config.toml
train_examples = 90422
horizontal_flip = false
arch = "vgg"
padding_mode = "reflect"
kernel_size = 3
stem = "single"
widths = [80, 160, 320]
optimizer = "adamw"
learning_rate = 0.0022
beta2 = 0.999
batch_size = 128
warmup_steps = 600
weight_decay = 0.1
Rows from block 5 of a small CTC image transcriber, named by matrix and row number. Each number is 128 + 32 x the weight over its row's rms, rounded and kept within 0 to 255. All counts start at 0. Numbers have three digits each. After the name is the row's rms in percent of the matrix's.
After each channel's rows are labels from the 100 images, of 14976, where the channel reaches its highest value: "top examples" is what is common among them; "colour at peak" is the nearest of a few named colours to the mean colour under the peak. Only what is clearly more common there than usual is listed. The data: short English words printed on busy colour backdrops. In brackets: how many of the 100.
# conv: 3x3 conv (model.blocks.5.conv.weight, 160x160x3x3, each kernel summed), inputs 0-79

conv.43 078:129101116207121110044161099113114063030073135127147109159127077137118086157134163125118107162072133118144112103056102128144136095128083101132131040057117124075099138162156137150073058139175130074057118140168119077109105081069027124130124103
top examples: the letter s (49); the letter r (46)
colour at peak: grey (42)

conv.3 098:107102070122060064108108114107123069086141117153085138121117108087123160125142191139121076098121160108092136159072122094092127142137133055158091099117122159058085150086097087091152139101112122124130133065153109103151111090127109152148169116
top examples: the letter h (68); the letter c (67); the letter w (26)
colour at peak: grey (44)

conv.46 097:129133122162089091068132038123137060032048152162107090144115135127048127135105114121138093157048175084113026081082068093134119099122075121063133066157138167105106111149095122146097083120156138059117108116125166082121107129069067135147096123
top examples: the letter c (52); the letter g (36)
colour at peak: grey (42)

conv.149 088:170100130132141134088077128109139190163140110128175144146110144134126094082131063164154145148109089075108108096159121121156123088158122015098159143166115114127068142076145161152098118112093110138079054115133127104086079073100116123133076094
top examples: serif (52); the letter r (49); the letter p (48)
colour at peak: grey (45)

conv.17 086:097036153128099130081104057041153135131127124101127126094139099184099128118143078098113117141130147070092095113093092141125074127151084144069134167076123149079111156112118159113155082131110092126146105057109159114090098059135126155158151116
top examples: the letter h (48); the letter s (37)
colour at peak: grey (44)

conv.11 090:116112062116130094078080062173089093118041120118095044108091131133121072114100099111139119134120085118128046134129157145144106084106187129134154142026106122161098135146126147052104142117106148117121129136133173132143151125147132182115090147
top examples: the letter l (80); the letter c (34)
colour at peak: grey (47)

conv.79 097:147072143080168108121125096060144120108156136124133145081147126061081146110079171119085114048091145128155126131128142151148112139162168069150086097174097169103085142122132164100127138177133103121153169069189148109145156134156140144154189149
top examples: the letter k (86); the letter c (83)
colour at peak: grey (49)

conv.97 080:118117113117161187127101135101152157096111149099149084100104121140094079163109167162117150192137131126153079141125080133079080153144135122150140210120136140131100175153164127130103119118144119105070095118104106125096134078081036120174061136
top examples: the letter m (69); the letter u (56); the letter p (52)
colour at peak: grey (47)

conv.24 098:105115173148102074115105078076176087086126058100101117092123150115072082101112115120054120131052126097153065057111080074103155150113132124116072138073146112107119148063133144131089110131142114107089139111101144125108104156115142096112094095
top examples: the letter e (70); the letter c (31); the letter w (27)
colour at peak: grey (43)

conv.153 089:127106097102029059126118053099112086094099140081122112112077116135136108111061086081159099128089141102103058169161123116107111073155168117112122117103110189094093134173152134107103120095153131162149167077136164134080151142088084125086098120
top examples: the letter n (53); the letter m (45); the letter g (37)
colour at peak: grey (44)

conv.106 100:149137139133106121139150100060156119100173124125167138080159097122137072102079107105106129152088141103126147096165122114106112123126147110104137120176108194137107136091108135169091067164131108101092112080120134116125090137122130113139088087
top examples: the letter t (86); small letters (73); monospaced (50)
colour at peak: grey (44)

conv.134 092:168173161099149147175115169069119172191190115168182164154128134143127186183171059162105086163115098128133138170143143142148113126105126163083136129194075140056165121098139101120149142172054095117159150117154097101126161106174170111095136196
top examples: the letter r (71); the letter i (66)
colour at peak: grey (42)

conv.100 123:130100071120102107170136128117064105100151147099062164176086093161173140114155108122159147174154052097112145116087175089109120105149095063091144094073128134143141107147172029147088150096075095157134162155166099166161114048155145094107154156
top examples: the letter p (96); the letter m (37); the letter u (26)
colour at peak: grey (47)

conv.120 099:153104052124147122106138142138073095087099069115082091142159116125121134148143076117112159065123118110135101113121137111129047129062139090168155094073215092158098150180108098117079184149086131142105122165234146102102089081192118091213132152
top examples: the letter w (56); the letter y (38)
colour at peak: grey (45)

conv.128 071:182115153132152164179099135105163112091130118174147163093182088155148157093058157152158136169100169068164148121168138128130150151137140095154145124156103135091075153068097124122109146153133144163130152132191247118203112109148143060182116158
top examples: the letter o (72)
colour at peak: grey (48)

conv.90 091:124129160108151180113116118118102108119140121111170126094126123116133157090113113116110167134069076124143126095118138124142156068127133132127093121157094109128103093079138170054141095095157085121144080180145103159152101101110149080087074107
top examples: the letter e (61); the letter k (43); the letter c (37)
colour at peak: grey (45)

conv.26 082:123137086157139093125131101148148139149000111162127000079100073098090087094121093121151108149145136091108043101143111153120129131145121113148149137166133141127151141162158135093062074143141112002140121092104150085096123154104121163118149116
top examples: the letter s (47); the letter h (33)
colour at peak: grey (43)

conv.51 115:132050121111133141130096088096131124084117094110119102142132113103113037197158142113060104058095135120118104026168105123134048095104103114102152137125160108034127103162122131156085123125190129129048090083134103128110043083103081117149088129
top examples: the letter s (69); the letter g (29)
colour at peak: grey (48)

conv.142 110:129109072130063091112117099102090068103073133162142069101174059098111086082107099113141113110120110079109082133141165111122138149104110154078129079112064117102103129120133061076120113145073126116155138052135232130115134140130129147049141099
top examples: the letter u (56)
colour at peak: grey (43)

conv.19 083:081117064152075141047105077148048168149104113119113162103106134073120142064174144100169098057113124145094125104085130115070115116103114056090123119081060106088121118030145038066105109127136129134127099107157144085131112063115100175075106133
top examples: small letters (75); the letter o (63); the letter h (54); the letter s (53)
colour at peak: grey (46)

conv.141 104:108110137076106154102147147135149098083136072068129128141140103109142140058183149131128129014116139139088123126117074141131061055123098138128123070110172067141078138099144122116107185118046116138156123158225192146108176126125104074233148132
top examples: the letter w (95)
colour at peak: grey (49)

conv.137 064:108156115128132126097131128108154155142143147165131141120127122126121015161032165102087131127078074100142099039140101127111099090090150123111122149182084106122084140106095155110081085143115103169121115048168138158163110157130122096032150092
top examples: the letter t (83); small letters (60); the letter s (47)
colour at peak: grey (53)

conv.98 103:150088164114128112098076117151167103105131112130163125119139110115126064097103168129122128101101150154148135150124130076110122138101113017124115135183093108077046144030133091116146130118084130141141098128089127109071072098132088103147119106
top examples: the letter k (100); the letter c (47)
colour at peak: grey (49)

conv.49 083:127058192109171081116156119119122045057120182078160097097111170136127114109109130164092187163073090141131115080150158113152101110121095090134103131185056126144130118074152149072074103080171170100148112082123147131134082070126092130111142109
top examples: capitals (83); the letter a (67); the letter l (46); the letter k (39)
colour at peak: grey (51)

conv.78 096:098101139069110117075161078062144109095145079119087153109107086097088170098198106143167141018143111136134131108097123125122120108159100069106106131198150116046093161148121147130117122113032079121154121041187117135103126127146100094126149159
top examples: the letter k (55)
colour at peak: grey (44)

conv.0 111:110154155136114193101142141147135140071100146152102129111140093151182153130042106073135046225127150131073148138049165077093104121149142103132109107087143181087168177147097047096164177140139156106138128182183123125174099090142128141131168147
top examples: the letter m (91); the letter a (61)
colour at peak: grey (47)

conv.86 085:092139145095091117109095131135101100118114143059124093126073164145082140096130161109140127077110139096107088107130084123098091110146146155126097085093064133096143102108090107117084097118131113092162110135065105076096088127117104163034081095
top examples: the letter o (75)
colour at peak: grey (46)

conv.155 114:073107154141112105117099090110112146146131064087091126057124150142119070050111133152095130143098142096144116092118096110107132132130149183074052145058147100090107080034118124105091123146133128153059139182165126120088078139146153094092107097
top examples: the letter e (91)
colour at peak: grey (53)

conv.154 089:081099118068095104121142142101131142110127149135085125089100048152093136078166124086132120075131130146081083111094116123102029086113075003162084053148129114053091140110116108148137110159048080152130091112134153115119079107153119133186088081
top examples: capitals (78); the letter n (66)
colour at peak: grey (43)

conv.30 084:140111129080138156091135118116171095156109138125140127164127171058086062125128143080075143130070158078135102088133142092096139069054162108082071131118077158139096053079110121084093120137142103166110135173165146120154117117085129144071109107
top examples: the letter e (74); the letter u (61); the letter s (48); the letter m (26)
colour at peak: grey (44)

conv.89 090:066146107087072090124150160102159116130157091068116120118085130163076144060118138124125092086116138145096134151121115074062098086095148178051095094196134110107163194109176090147110143143154138098156110123075158079082122126122124127106080125
top examples: the letter k (94); the letter i (51); the letter c (34); the letter m (28)
colour at peak: grey (43)

conv.122 094:153148101137116127110129148083154201119159128127079150166151136127121125089098071136165102104151060045085099079136113154127135113141155108140173132157048090111100131099129105135080087122049079156028133131077089121103062125162142104081102045
top examples: the letter t (70); small letters (60); monospaced (37)
colour at peak: grey (45)

conv.147 084:129083134107126113123144126124073163120127138124090141164124121158125116052158104127113141094112135094076081048120118130160084059138129046153138071055115087105050131098164159150090111110047052171078138155180077128122046122112109139187100099
top examples: the letter n (80)
colour at peak: grey (42)

conv.74 103:133112120158112099072169140118129145138090099080121100091162114064086096078117125067123097035158130087134076071114089098136092119077112078158144150152184134102046111126138130097084108149103131111096088107160185061121121098147116128183088053
top examples: the letter w (92); the letter o (67)
colour at peak: grey (45)

conv.65 090:130117083094089117106078111098121094092038131118150055142136151073101114082149083130120136144127146107131045131139127129103145066178148161104135105126117150057148133152140095150086116156148141111114124079123144107067089145138164139080114100
top examples: the letter e (76); the letter u (51); the letter s (50); the letter m (25)
colour at peak: grey (46)

conv.34 090:104175139117132133110145101125114072101000155126146072162119122141083166134129130123132085118095134123124096150121123134151196138126096056129081142115053096140088102171129110051151123098168134148129091123115098122170150089115079122068096145
top examples: the letter p (80); the letter a (76)
colour at peak: grey (42)

conv.108 102:151091133137113092111094073105156148099128121159063155116100164125124085074083099127094088137068109076069110117134112129066126105135130108046130110165084077047072137061121068089086110099109123132114119096136122065087097092049115119145162071
top examples: the letter t (100); small letters (60)
colour at peak: grey (43)

conv.124 158:161174121124150170200116160119128179172149133130160148133184105163162150153133172165125164164157102132194160174151164122147189185143156158173159184138157121184138180121188142182161199191143175195132153159198207173166178184172174102175177200
top examples: the letter n (69); the letter w (25)
colour at peak: grey (43)